{"dataset": "rendered scenes of coloured solids on a plain floor", "targets": ["count", "largest object", "light from"], "num_classes": [6, 24, 4], "qk_norm": false, "parallel_block": false, "width": 192, "eps": 1e-08, "grad_clip": 3.0, "batch_size": 128}
Rows from block 3 of a small image classifier, named by matrix and row number. Rows with one number belong to one neuron. Each number is 500 + 25 x the weight over its row's rms, rounded and kept within 0 to 999. All counts start at 0. Numbers have three digits each. After the name is the row's rms in percent of the matrix's.
After each neuron's rows are labels from the 100 images, of 14976, where the neuron reaches its highest value: "top examples" is what is common among them. Only what is clearly more common there than usual is listed. The data: rendered scenes of coloured solids on a plain floor.
# fc1: MLP up (model.blocks.3.mlp.fc1.weight, 1152x192), inputs 0-191
# fc2: MLP down (model.blocks.3.mlp.fc2.weight, 192x1152, transposed), outputs 0-191

fc1.313 090:501499587490516542498499520551522500550493473493492496477485509492465500478481485484518507498525512462503528471470517511475538506496481492477464451454524522499491499440477471471509508499512529490470491470503479484480505486533484519503499482532484488524519471465527492507485514501517480518478478479522512498486496566489531501510495531526482522496482517512482511484505489498502458472489500550469481519565506497460513514492487558504550535518500438515498485555496543507534511522489530517482515492481501484501483503454525515453491494510531493495503497468563473532515471447510499543
fc2.313 098:504458525517553524509463484543482448471517466509460523521538504496502529467492520485516464501486480480450495477474528494464496524442471478538519505508484500547513509486477491469485503481469526520475487531449484512526528489511484495499477507515505491484505503475458548483495527483464497528539506474504463530535481463498517508481496520463478491441449481511494543498475467496515502500507481515483527538519467495547481511492519509521536513492513507497480468494472471529464459493505517440466491523488464512505529490497456487487517467459508496510488498470496514488437488513525500542
top examples: count: five

fc1.595 106:490511512471497548494492471540489498457485477480560509515540498453500476506500533473493509504482492486500508478491508507546474514537492513478530495514512484487500521478524524508479490450506480470523470505515519530482481503477500512541485487466512499487457496486490552514470493456513501490520490500524506495463509500535490509492438493479478522545506475511506533528491479424520460480512521513497493513501486505505520528535480488529479467510504498499468517507519472498527520544449525464489526499575544487535479473519445470533483473481451516489450518559522521486469500490526505475
fc2.595 107:507506537555510518495525513543515484498501502495484502506482478490474540497533479507496457513514462514511537498519493506496470508516479516509449484517508494490484544504499502452509502507478468550512513532503465509437522490492447453530506476519481514490519511505470481508519514495488513472480527524457509495452464542550516500481511443487552476503480531559460502495511530484492461514486519498509512473502566509473493542472523489496511483527463477510475535470515469480508473509517503527543465500517482531478508542480494481508559496486514489514511546448521531507516531533509497497
top examples: teal object; count: five

fc1.321 094:516467483480493469482514461500522441536495539502488511494482557458535505500483482500467516510484504498525479442502502509458531463563523494501506496507519540560476463513530512496520516500501502474495475528517517528504479509491486506497517486509494546573470491480507512493503467517498525480470525487514502446479514517475497506498483502516499519525534522483543461506507470478528516479483523501546535495511513559500484549492527534499492497470488495474459549552516533482504535488500502539509524464505449518534508491510477509524467547540509499510510520457501462508488467504488510508
fc2.321 093:500489481478574464487499525509485506517508492513477488484519499508529436471532479502503452525459488488485536513493508482488470532512484482512489515487540479516539556528527482526512527468499517509510527497528477478465474526470477493513531536490521529500512568529472507519510512507514530461512538518500498554482532500521516451526499535490506532450521490497491482495498500464488480489545535467492503494528480518540476486510517457521511502519538516495505479487496493512522529484496496442488510514507479510501518536475490520467539520463487503481425537463476517466522547503512524511
top examples: black object

fc1.582 110:511509488519522502486480455529510493525521495522498520515513482468483455536517464495485491484468511514478515499490488484507496508478474485482480489519555445519523465515519504501499461476489505475505506522492508494525471541471485501456539489495510503497528493457488481550518503495506456489543529474499447498508461509503451475546528559563493499492539540532478482485497523504500496475495523456470512524486505520462452497529506466463514510515528511428476473481487527521478468464526496481485521536550481500476525564464480495507527486505494536486474535476506504474491502513525508494
fc2.582 114:525463512444478522504499507516466466474480495499485467495491506541495503493441481511499523511501527542523522500494478476475508492523468514513478493506497524508480520482521489531437486534487529447484526453510499473520488482510532552531545505506504505517484521491494498537495521493517471484506507497475442468475503484463493515493478502505509508482564503499463477522499498521532490534506483535528523488472439485559441505517530507468562506518490503519463477528494498501506544545457500507531470519463529504515492534507522496496470518502512535485472505541480499498519515486528443526
top examples: light from the left

fc1.117 101:503519497493476474511509518490525495514539497516488535485507494511460503511520516469485555495503457517547504459517470502490481506515484493485525481477496495553500516517534462501492534466525491513520508500474493511479480568476528499479501556449556497471493528481488489485526496515535524522479498500546544497520480462519498480539510529500521519508501504503506546522469462532458493491476524526510509479524519527490503504491528535469521539545481500519480480497560457541496496501482486481516506500532492438512525501506510519479475535479495474499503456436506494467555495488486548535
fc2.117 100:491497514530493499517465515497479564459477484513513463479491533568489484477538515531485499473514472491493507483538455492449515522453475520488487445456516498487451544516511508464500468442492531552495540485501475491474466497519547445489535549462495472521540499513511481481488525444490537496518477498477506532503494456511465487491541498506523493484500493526519520489513534527495496502453477490529506468484521471504487509471511493499482473491467514501508515531489519511474497528533454528480496516478509495497471513499461498494523494515444511521518504517494494480500535490520471505
top examples: green object; disc

fc1.507 106:489489495531511494512469506464473524519498473542512527466494510458516527522462440481505500548464501440555533455512537470517512516491483446534494484495483538502491500491459505486520508464480516541532504471524538504510496514495499543507513531472507472502465470480500482510498513509511486489501501526474517480482472490493520506456478568500489498515484469561473467488520493449509500543499529487464471460502493523483520457501484468531499572493558511511527503525492523487498506541541478518488504519511509536516536525519480526511491491476538492500493503473508529488520523502501514510
fc2.507 109:499500521463496471488502474495465499503488487466484524506564548541489500452486488527510488457512481513556542481467514484517522488527509470466457518526536500491535484510486498494524560518523506550494509494498523492452495487495515480490470502514478524522505496525493503503478482504487472500500508500501521527421509511496489475503502517460521500514479504524526451445495468490511462540469522473498515509490471531505501505453522483500533513547555520559506526525508518481472522511484448440525488522459494500478515497484516492495472450538512487499490527458502507527500486475524522508
top examples: count: five; striped object

fc1.5 112:501502516474516507445496477448466513519497501531495488520497461547494522472537490520485524462481481498472546481486479486468536501520534512516484529499476486511473518497503512517508545509488486508522467497484462481493536552501510527473493517502544471531480499483519480486539507495512527513499499517470534493529401557534495499499528512526467502449455535491471495503505494495526496507502480560461475526494514507479481502466477493524507523501513476462540467536542499520525503471492530479512489502508529506545483488480522508519492476537474519524520450496508508465517498523494557515
fc2.5 110:535496492472508519513464452517498519549487456479485457481493471469484516498468530516488520484502462496530508487540510461512455484523450475497497494479491529502475481512534526485513512518464543549475503471551538483461474533492500491532498543479499492500524509559523482518449520487511496478497507473513527510521517463492490506463512544471522490511534493526484480493517514488505507482462517519485505495489507488464476503475520470502499508495521553485476513478533444493502448519491527503501491473471507500462444532493514511485517465496518488502485560492501496498582514518488451504
top examples: green object

fc1.120 099:497497507543434499513453502479543529545551505506496504477529500498516530544513465489501506541521509508494487497493530529451504505504523475518497504499476500502472514496513468514506528481483530500477511512473477451506527531540465467534467493515543478462510510515518508523510517494491508510479482461497480493490479473521466472468485547495506426518498508480487468511460505470503481562473528520455487476529466511511520522561501550499499481554529469487488513522495506498469488499538527492500505500469505494505551487509470497520522513511520485477487493488550499523532524539438511481
fc2.120 099:531427510522550508540486510497449486475509491527499513563472497540497550481454477471527501516488517506523517486489511481471495527477439526536491494541468494489474497538530493492533564508491476528484515513465491511507475457488482476525507487443452457494517520520499529463496493456518510516519452492479478499471493497523493491446515467462520502501469474486517503496487520526522478483465494515447533512510494478497502492476521512513515480528525487509496476524497478522492490542478482458524463503505482532498501502483456513482511488510499486472445508499478506460468501499507461497
top examples: count: five; disc

fc1.165 113:511532502502495531510501514489538565492521456482503510524528502547497497502463505455487489515510555471501488531471512512510488520496495464533549543475546473568572490537499478492478477483485564465520539518550457460508488505497477505475520518513531542488478474472509471519506521509497521519522538500516483458509498526510491539536521518539473544514525505486502517495506470500509563501512523509473519489497546485509502477488509466484473445498465477487500479465502495494486520512487530512507500461499505489466498469477474492513471482505504494511506496520486498507505495524513542548
fc2.165 108:565455554505477503511517519500488497435500492467476519502513495480484493527434483479490533511498578548491542526449502529471484545498539469482532483476478516494483535485512521519517519528505487518480532501531531521487500478542507453487547474510475521524529516490488480508504492496511523534478462493492521481498524489492499535446465462484441499517492532520500471503464553491513479522483502486522495517484479513490505542515539484523519485508486486509498496553512472511531509482480486476493463472510516505481508499500519526451520508492496490552507506517505521504540475523517496475
top examples: white object; its colour: white; spring

fc1.476 099:530520474475499516541508496491515471445508494534519507489487500537528487514482510484464557541479477496491490484516488507460518477502530465442507484491515491482543532470486478485516489500513502492497474463493534538487473516518472546460506492556475481515504482468501504473483522527503488505511502468501517508475505517494512510533535497553471483465507485542524489528464489481496494490451556509476522476476534527449523480462518519465529520466464486539552465516529467498507491488522508485526490523490505526509455479497471513486528544501502483504463459496548501518513469518515492443
fc2.476 106:472524506474513532526464507500492488515468472495494529482520503454490473446517484463517449518520523497480445452527499553492419489484495489507483514487499477505516521476495432502520475491534491460522517506465500510521523549521501482531492498502510506501521538524533522524503483521552467521488491500505501476523469515488529501495547515478483478506512498496534487454504551462535501558506517514526445499485522518486523516520526499473531524513499518536474489543473518494493500468502518501498533515453488493508520430511493499504470488464487494509493512532495525479453491478535500506
top examples: light from behind the scene

fc1.10 112:510497547468523508494522466516523508494520501490521500501485509515510478487531450472488463473511500484519544506484535497458504528537480487517531482459487495483507473485505508493523443506474479495500506498516551504494552505490463524516493510500573545512504494477499506490523467486479480498482529517455447476561484489488520494497517506534510502530514513458484510486483471502480488515497451517523451527462505507501553475515521529469506507484489497556451525492498492526510483518497509495487482457474511502506548534475466501478526530436503506481554505459522568478500517505466497508
fc2.10 108:544490495520465563466496465523481511526440444488467531477442481479522504479476520533543513513491486469475502476510483477513467512508526444498508501511475488501523492529513552538495523506497496499531495500477527521475479530521433519481473506508479514482470503467525490483486494497504520500521492491510477496483497507538545526487463507493464452500466483497452554508518503460498518507462467505463507474506514478502519473533504551526514535493484514504533525483502491513514532501500516522512519516509531467519518495532517476432506523482532547532467484510496488502477515493531464531
top examples: jack

fc1.173 106:511547477483510479473527469490471482535498505512506480511498477506549501496507461488450484511468501501473527489489537505495505495527518488475483526502471479458470496540497547520485510495516499528539503516488499466528514533526504518512511492488490482451476491448527456530484505493515538470453537529457545482502439467516519459493505548482498521447488504544504522448451504489507516511538485535497492502496508492549497511508488512490463454508541512482517499455436500527505471480503500519521508470507511502553487509502501461479522527485484479524525469501517505486463503550514502528
fc2.173 099:515478493531511543477486492468490498519464485492493480516504459497490493533446484486508511512490499498498483491485495508512498494528502462535527459548477516463501527483500512489494503528506516493508578464508506479463457475507443473499493520485534537506497494508487543535504519470504470534469512478496508496483550456460516474481507473499501532552548491510476488502530534493484545518444491497482531475497489479468525473489501490460523485496508497500510453549505486507478502491511540483516483500491475514479453534546503520463496426484515462491457527540502502507507461464513463496
top examples: green object; purple object; count: five

fc1.692 105:511537505497524525520477445487470522448503535494497511507534507486538472540525470481468471479507553471489548479522530529534472469495510513511495500457527494457488513501502463503484502502512521481511463512527553495479452481517500506527555494523520507488487516520512533495485513483511480542483514493472515483539507492485506517514463490490454516524491508507490522476487497479436518465508528471501515548473472507533453516550502484498519473478505465520539477456511472506543557507462482492526535488512489495562527497502478537494500482491476514520485463522506499504488474486518489453
fc2.692 109:528511466521496450509469530519447518507490509511525522499461507478475538531538507488535520474506450519508510493510498519498466515468509493485512507485508484460471533445500534449535527505505536530534530500526519508455503497485495478532525462491486510466485500513498472511511510499505524475476503581472527500530515504454476432447538490489487503498500495523530453536503545501520471494490499550502489498479486471487497521459522510482477514526502472529510520502502524475509493536464506483550476460470507491520502504489448479493488545486521478518470527482496531492510464506485532507
top examples: white object; count: five

fc1.84 102:502528483510515506502481447503528472524522453538512525484543467487560524500527450505500504520509480469515499492557517483506465479506524457465512531466512464485468498502565487521487464520510532464510517479489478464506509481545520538511517477481514499487451540500503509547497488476522483464498540491469507498488461496468488506507503479470504489491500514515518480487466495469478505506475497489485542480533535527503518557500541470514508498462471547528478429465552488492495530529463533474508483485470529493498476518509488521511507514527515456516533494506509526494500523514478488493
fc2.84 107:475461521504503470519514526472462521478515504445501514532519512509508515510485512520490500478520504514478530465513511508487508551510515487519504515487529512509500573501466515495543453507519480463553542485497516482505504504497516501511504494547491509486489523487537527492490475521537506526466476502541510488498522516482517523453515583528456501524536473544524493483538515505516446527510480484556515484503507525489512549466516512513496487503543559525508498495550523492483495487532475498506513452451505541482468487501470496483449521498471494507514496472549517531516525507485492501
top examples: light from behind the scene; cylinder

fc1.174 103:482518501499507547506461500492537538538487485525499527479461505463491503516482449471533489502521517490489468492489507535452505514489503531424475491481471511509511508523511516529482472500507492538500496482498513495492525487478502503523482508544491449533564461459508471484511523467528456535499495494518493467470473466515463483490466482482493481515480509488504525492492488513473532520515513462499537451523524482509512478478469470540505465523459460490501523523485496494470543511510558478510530510478482507497484505517524520539454492466529440506524497549535540499506528515462514509
fc2.174 105:552510522486533496474479545493462511511471455497485520493483514456466571484490508539477483540508520504482545495526515519501513502496468490498539511526487523484489536476496497468481482533508502492478495549486486481499498507491548509514530495537511513528517531451497517495421467520524524514519476477494472484495524454489517521532529487495461495474520522487495517479494492474521479507538506512543502492500480533461463499538545482489508486511472477491517472494508501496538498501511462434512487475500486493494507499508446494477536451513525461507487515509497456508494457510466438532
top examples: light from the left

fc1.176 099:488528495497479490476489472470514521513518502523468538479522499478484494503488494527507475504524492516487520455516536488474447501522532450507533509505516468502494529508498479477488532438512479483543514445512507508533487506492517552523552503529525491498529500493478535508500513522529480485497493534467497461502523496484488499452528545552500516484539520540508532491482475515485500487521480530494505497490524491423558514494464464475515506495484513503525476500496463518477459533529498467495482484531500493494510547520525509539478477522474499528458487538532524478446482453496502449
fc2.176 109:465506500503471519430465510497517477467495454493520499487554518492533528512521451498496471497451493493477525513472500512508473529519483478510485536503480508495533501488477504480489495511538520479494532520424563488524510515544468467497501511521458523476490467514511500496512479504451523513494516530497500523512478513515490501493518525531520511489526552479503499473516506505463494483530505505512436532465460539491475525515474501550568494522524470522515466512471529470485489509490481441555504480496500500475494471531486471474462500539488517470489499515515485527471511521523487504
top examples: black object; its colour: black

fc1.679 097:493490462499464505518475493496484514489555496495503468506535491477532499525504498476485531523442512463515497487487514505510507525501499468537544511548498496534510505554454471475486506533495521490521495491473497548522454509526487520512518505527549444461492469499503525499528526473473493569510456498521518504496454473473493490467495515533505511518526494509503468534481505503498491482524523502464555489480500494463476497502523442512481454537523525450525476479480493526521513484499476526523512515475501539507489517487532515546484494477534521491551480491531519534476462488469508460
fc2.679 103:489463466511500524502502493467477533521505511557541513498501463480517513472489516473526508492478481525540469493457469510474511526505526482539494532478539488505499513484472548455533425494520511495463527487502528530482499490511515466504465551512506500484502462523506480497472575494514503544482482496466499501516524500532487548556484530494489476478533480561512526487519500531480485521511504521468509521477447498487493460485517484499494476538482540492462457507509506509513483469496498516524506532472445494492492511480481493497515483453483527533495472544495501503470508509531509464
top examples: light from behind the scene

fc1.565 106:483501486504506496494505479493484468521493471509477506445449519491529464537488505496485470482493483579489496522502483527511474500500487530509505479457514500505512507544502543523494498474501462494514486540509487492499472485519480500512497475516521520519544475459489484530484437520449529476549504522511510499514455514555494532486462500524489485529526517495511513494483534470522480536505501506476491538490511444518537470544524472485484505497504478470530518503480560532431526444499494471490519487504473427500500523499502515502530520505465489503497493497545515486508496462470510466
fc2.565 105:479565509479496516545484501486463531506523512527462535487501485460514515510490478463525483488465484496496512489481447476510478483535475546460545454507446480505525505472541465494472546509521464522520495482556488478475510524538513491473499532495455519530483513480511511478519500553458529500481496550510524493507514507517512468491515518504457504529488451498481502524516539532502479518508504483533465488464494530512519465488484462514480463503523483500499498518456506479513484490484510480462522464509543536481530544526512464505496481521485489490520496446487535529522484504515491513
top examples: black object; tube; its colour: black

fc1.85 108:511503513540498533491512495518516540460503455465490484500481518494531506527499495522494541502524455534520517489487510518529508468451507517508550477492522520463524506522456492472509515525533535540510494502520505487464509519513471498457496533501482498510539482533503497474523537483489525516499545500464519509576487496510502527508498473477564488481527480468476486496511531484472535489497480530527472480476505476429492513530478474501506496527530444505518508517542502478492525525451509543500534494531507449535479464506533496528522553505486483514502503501513498548483502528523522528
fc2.85 107:439499471460455470490513487506488481536439477496491527477460543467485479502465527478464509506477491496463565538502502528545492546526517523511506519492512519580502493485472489492517521500528491564493511495510491510486535522539480512499525490525447483523492439491540502514514507495509519538511531497504515515490519481478501507478497478508492515514515469545504485476504509503469464472484501539524518498446485476491485495498478523512502531493522479503470553491529490520470442500497520444491512511506497493463479528498482482513468537517515510484484515544479507493515489484544486531
top examples: jack

fc1.581 101:509457525486482465504492443481478505505505485471492497475499456510495503516490526494525503495479508490524527534532482494470519485501459446483454501511505503493502473533497450504468513496483489546506498474486537495485521506500514522496453485478513532495431425533502476489478499492476451506492523525481542457479475498537509482482489500501483478521480561527503487504500467489484432516453520464489492557527507514524512513508486531502508526468488474476512473490487522534519481509502470512519501490483479472537495527487540475500471452463532513519561551483504494517486521481478524485
fc2.581 100:507520498508483472527474532516483444534498508485500496471519519450478517490475482482524497487512501489479521509531470488486503503516547449489508506464476470527507479501459508555501468509510517526469496519481481462507496527529499517499513493484474494456512468519505494495456535482465538487524522485521484524493529504551527527470523540509504467512532520515466521546490538493488525515555508458478520519459483498458461483482564489505479562495547481514496425529537486462518494455487507480483476509486472546539479490515500498478490518475490501510459501509504471511471486507503512500
top examples: light from behind the scene

fc1.623 098:470524467482499508476495517515560493486501540479511521486496474504496459495474458474523526449542519483517503494543537541490482493485479454488519472527489495509534517468473498514451557497508528464518490510526442458492473520504490507538503462450540471475485509530497516531513531527493499506483507484485519513507511535510526489458511518474508509479500520513489481504512523518528464458520520491496484519494506464523503496485486457572480515490510506466520492482552551501508528498501562531505512527519479497503500446515498499500472494545537462489477536499505520501449508493486500459
fc2.623 102:491531508518496527514515506521503505509484527496489481494473489478531509537451479460560509522515535509525497505496501515518505535460514462488517541516469491514493506459492520509553513492522524506506540458515555462528473504514509549501498484490519459472488506516503504507484557493565538504480498512487514494507535509487511510472516558474477474465517477524519521475543505519490491553476462447446546514496507512496513523482521495508512504496519559465461494466497513543484455518519548492489490510523495491510541487491534531493502511494478554538508482464498500470472532484508494503
top examples: jack

fc1.64 108:488486486550496520550487467491470512536522496498516478494524433519565506523522483526514479479542487449539454503499495501538506475526536477463479446466528519438518474474505498535522498503522468484518513486485517514536496480539492509517472513498495519500506520497474489502513496479476497477453465500515506482467437492511493478534502490500488534484485462509520522529454483442488501487532495491499482500472533499492492519526514477559508552473489481536474492529439462516509522481492473504529488503466517497512475534460515494492526519503479487488510536479521520537495500473481508492
fc2.64 107:495491469489533518504488536507504528486516494476518546468505492472465543494489491513507467490510515489552518521503481487504460519471474519501482498492488538445531491519532470510501513518555543472492511503475477504515489478500484538532561559552520488452532503433517526501499488517510505477507526505488510465468512471504530514502474507529548473465531514477505532501531483487481515516546458536510511479510488483510447533519508515475506469532505493529471512484477481480507480485532525533490504524481497512506477517521505511455486548503480483477524530497498547554499432511503479495
top examples: light from behind the scene

fc1.210 116:513488518443512492510486509583457489516534485488528481481508500492483502522491501501504502466479529522492481486497511533485493481475480539463485493466492515524518511540502521493526479476493469516473473472479511537506515527481462484530561492545515489501510485461507508483513551492473499510504499525485498501492493545496466505436516504475535475499503578486533485549509498534524513580510519488478515501483534510432506534516467507477491548509473495480527526530509483464494478468537499500532503527490531496501519521483495529527515527505495459545515535515493518494529521479510499521
fc2.210 109:475549504492484495499508516481504536499444497538550497499460540507464520503528504490527470472495492520513524486470558510513481538511486465508472507486508479521475542483473526461471498488522475496492517496499471557506479522501521520491544459511561520509482528466509520491503511467472503484504498523525512498479508532504491467510511521496426548480503500509507503510500545504515513516474503499490488509479522533490467520508553525479507498446482511502562499447513475542514463485523497510512526499485551507480480485505466500536487527422502523496511493488477476538530540502513476474
top examples: light from the left

fc1.764 101:471560468527494517482502470501476440497502490516472515511513489501463502447496507542468459489473465491518465510478512473524500454493513468490496478503511540500483521499507489465516519455478479485533542512509476482450492528474511534516479563494507469493495524483503508490509529458532542521502528520533465495505457532498510492474510503476483477496441491516522488491490478508482511456509507480533491501473544487499528478459499451500478510507449502529534528523502521531492496532531494541484530480521541510499466526532486540509500472518463519460469465496506472460499465481517531507
fc2.764 104:521490454509541421523443496524479494499507486508479549474476481483480482508509516501511515479454460474470521485514458511507496484481524497513505478514506502525507535521502496475553519502472507549504545459520494531502512508498502503505506515521480514510565495500490502520537481485490488480494507542436443526471508486494559515505462478469493497516483492507477493522503492457460521478480531536520536485451524504487484467488520480522523472495538471485498516494543495470456450494493556502512430504509517503495500499518483514515522488444504476503508523492506478500492470480478470507
top examples: teal object

fc1.7 103:526496457512513523507530513522510513504483473510510531497456487478512458467536492513503518509480490504524509519502486531506453502480509515499543543479508494523473467476547459511541538519486468465492500462525488499452537550504508546468490490482520495524510467489519534522448491535504481525474531493482490510511488482495477505515530519490426514497536441500492545520503515491516515497465458518488478494524469491490484515497466555498487510500489488505533494472479471493507501523535492537473511482476496447479496553449517510472499453490544489511495428516477515514502483495463493523
fc2.7 106:489475500503524499517545484521521473491479470528522499483538528534533531479531468499491531532495482484488493485513522476498494511467469500468489515511494505544503492533493495522483503494482497533488510498488477468500505466465524567522516537488458479490517490525468514530505511502541534478457505536473492540495519539492512522520528456504506480452499448516520514493503495521537508510526530524471522478458481553486507496490522463536485510471505568530464462536507498557519428491487474486483517497492518477476494503474491477497509525515472473491470515486533453493483524476505500431
top examples: black object

fc1.169 113:507491476487529480485489459487521503520524482492505518485514509556473520489514457514459486505514506532468497522472508459540528460508491497514497478481513503467498535468539516500503530505507483510511542504460512507505512510526530490473504515485511503484491460451514478500462499501505537520463477536467529461498515462507527472527509527518463465477470459494518489509524512511501474490497503517477493529525520464509494510520443518542493505501508515522431497507532537518471459472492536525543488496509528450469472499483536511433483501471457514482547453457469502472548471520496496514
fc2.169 098:492512520482514501494465541470485481540505474518482488469508528490484563546535533512522499495465512480562494526522465472513479496472471545508528487501479474478503491439510481492533550511506534536474483519510511480463485483529494520510548514495540523497520488513493517522501540511491485532464488482470497542490489461480548505455488496517535513548506490505493523488504510464499528518472485489487538494457499469455511489441537502473493509502550454507518515538517447482432518503504515490515477509519507527512493501503503528530520466524505466490502505491514543529505516525487516482
top examples: green object; yellow object; count: five

fc1.181 112:485508492512500504483496509470480520525484444496458502503477480501510498475540466493486470500447535478535521472494450489520497506496476527476521471485502485519507470512443514478547434454483526447531549485475505536538509487528498484528524525537529500535498488503519483506493480451527509486481497517494503495522455511468499472521519510488511472473493493484496492473522528517465477529481487500512520486490533484545554520533505522453489503547487527469511503511461471501493490475499524502541462530512531457466526579487508495506480513479518515502478477500488511485467514470497487456
fc2.181 105:508488536527511517431502513503517483494511508503485542477489479493525524479483538526507512514497515508472539508491515486485472522520478505524531488484537460513501482478524508487450509503487486522472482459520503474486492488531480529523514453502495489491477471462507491483544520494530502546546516495487547496494489489485540494497512549503541535480507460482510532499455486489471530480514481471444554467515465512471525481506493458569462510484515492481506522465515535519521491563492518502491509537484484479522513529529454468512474519454508511497535518498521535497452531502481465532
top examples: jack

fc1.302 094:509510496496476506511483490461512497479529481511539471501472540501518493508497479556468533522482536516518511496553509560490481481485528552494544510504481478465476509460535505542487491517517505520517517491517503556479479451524487498520496480531476503493535492493529535506502509519525540513496556470501548481503495468510477519540478465441479446505503500470500470511492478539545484512536493486489498499514468547472463512499491522482519505543497464500513475455487518489482513507509508502494527511496489536520554519522512503535506493498490467471476477511481525532452515530528495434
fc2.302 097:499516462547536512522470503499486527518479483539473524488500500505490521503480564502515494516487536485535471507439527512484458538508495500474512486516536528464514496483527496513518487516519506526527546484476547505483484461521528487498469521502522493514494493544503460539495527452469520508519507479502530522468493509542526463529537462476510520478505465443491501502542501498475516518497550514507535493463479514506492446507525491515529474557488475480496499464537506466524492498504451509511489487502506480541526541539483509458510498503510491514465478548541481480531486514487470526
top examples: white object; its colour: white

fc1.58 117:498526539528471491498526462503475549486474499526493496538494493501493492507494487514535487522495514502545433523516509478475492538497521494513535485480504500506473503501497522499520508511444499466463523478559539521513515525483520507494481451461510522535468481461499525479480459478517481496465474547533472498491503511449485480470489499513513528530515496480473501503441524483496475508506487531475490475525539500514550462461485508515469511540492466513479481444505543499488508479486515490485505557508514465460490517501558530538523469473524509496469519490523539509478492526544521515
fc2.58 110:524479502535509515476523498505543495534500481503466470481502480468500477510419497477497486501513503503476497468516523519444475531491543521500503493528504517464500465486520544497503530550481498508520526489490484493542478510530483523490492519489510449498484519471488496522513495472481479441454517467520528500497502477512552501506513474494538522493461503490441500507500487471488491463551484489460515479513507490485526484453513530491502536507524447523482544436534492529507488495545555486494531473434453501469493495482501480505476518490483483497522529499489528475506494464487511485
top examples: jack

fc1.129 105:472483466533511495509472503508505514526513483534519497528514447494524504524514470506522471478508465503501514491521502538515484513521539501526492506524480510517517498542513506531544519503555509504463526505496475469525491466504450456478489505523528478526495518522531486473506490512524521498517563469509520490500534489553486483485540518514502453515466477497527462532507477499496485475472480499497517493523502472476507451521513489448516457542471495434491437550515517506472459469432533499501495520484506509488503492538544499529492534507486528473527529547530484506479506474496505481
fc2.129 097:489474508552542542476475512486478504497492526527490493509510532516479513517478455499537500522499513495496521464495515486457449528507498521547476516529462509491526539518503523501494470529539537488483476524491537477526497487489550550508538509497527489492457534487521485494525493521467541512508513478532519509501466511493505493512476442455483526460500500491494522484501540480505499494495500474516557498538528515491467506522504527496531503563514451483506509509519501514497471547490507474528463502498491474559508552518468489470482525488501433485501496493499478444491472537502470521
top examples: count: five

fc1.576 096:524491504525531528510486522462487515448499458505494488496498569460523505478530450484519541518490524514531528519487486465485486493472516515510470521484501455437514477555492540500505514516517481486492496510532507531508498529531520536492491537509474506476483477509546525501496473485480434491466532507506506517491520464506503560492503503549516532508547502520505507516522458455495467460490518511520509485551525519473507520513484501548568496467486497540476526522487517498470520505510511518519442473504501490521518496529484503512475463493490489508475496527482497472498453520534511494
fc2.576 108:491487518508535473453506531514531481526505481497470522559484516487511497445517477572459526469488553520484527510516486493490544531500534468467500514494532491455538473487511450481525481494506491493528517499515540521493494481532500499548505482475489453530489467488520509502464453465504467533515495472478483501478515539476464491511475521533514503458474558502496497476474498503507503481455469503531479489511496491529502508493515460488526509491452486485494509493492519460467534460472469517499491512514503522551537546529518495523513475498519504494532530493506532524456528477511494511
top examples: count: five; chain link

fc1.44 101:507456512510509477514436507501505486545489519475512511501507481503447448513497503521488511485530493494490467508488492566511531460526524490528506484499499536487508514454543495475527482505497452533453465471489501506522452544507505473566496510482530532515523498479499482475479529530487489541500506516509517530464475467507498526532521492496522442550544484497461490517537513438538505516486498518504513506506518488460533553559479532519494512507507506498512490493448507483497498517482489498500515500481489506481468509511487495521521487530534522484543507529494520535502500448461496482
fc2.44 101:495482493541512470506523525490498499537504494522521530523486501552527525502491497529464504516508532463430495509487532530476511531516545505512455506485492488501488555465472524497484459525492532559496547464473495481475497517486536496550503503512458487468522491495496504542507447510505514477500458490496454486536489490527509500509497501487522452461490452511478498493509492481496505487466481484569486515549521492525461512480513485464518498518469456529519544545521458503551472492520457485506514539501481496528465519487497496462534511509469475495515503477498493480511493510499474498
top examples: green object; count: five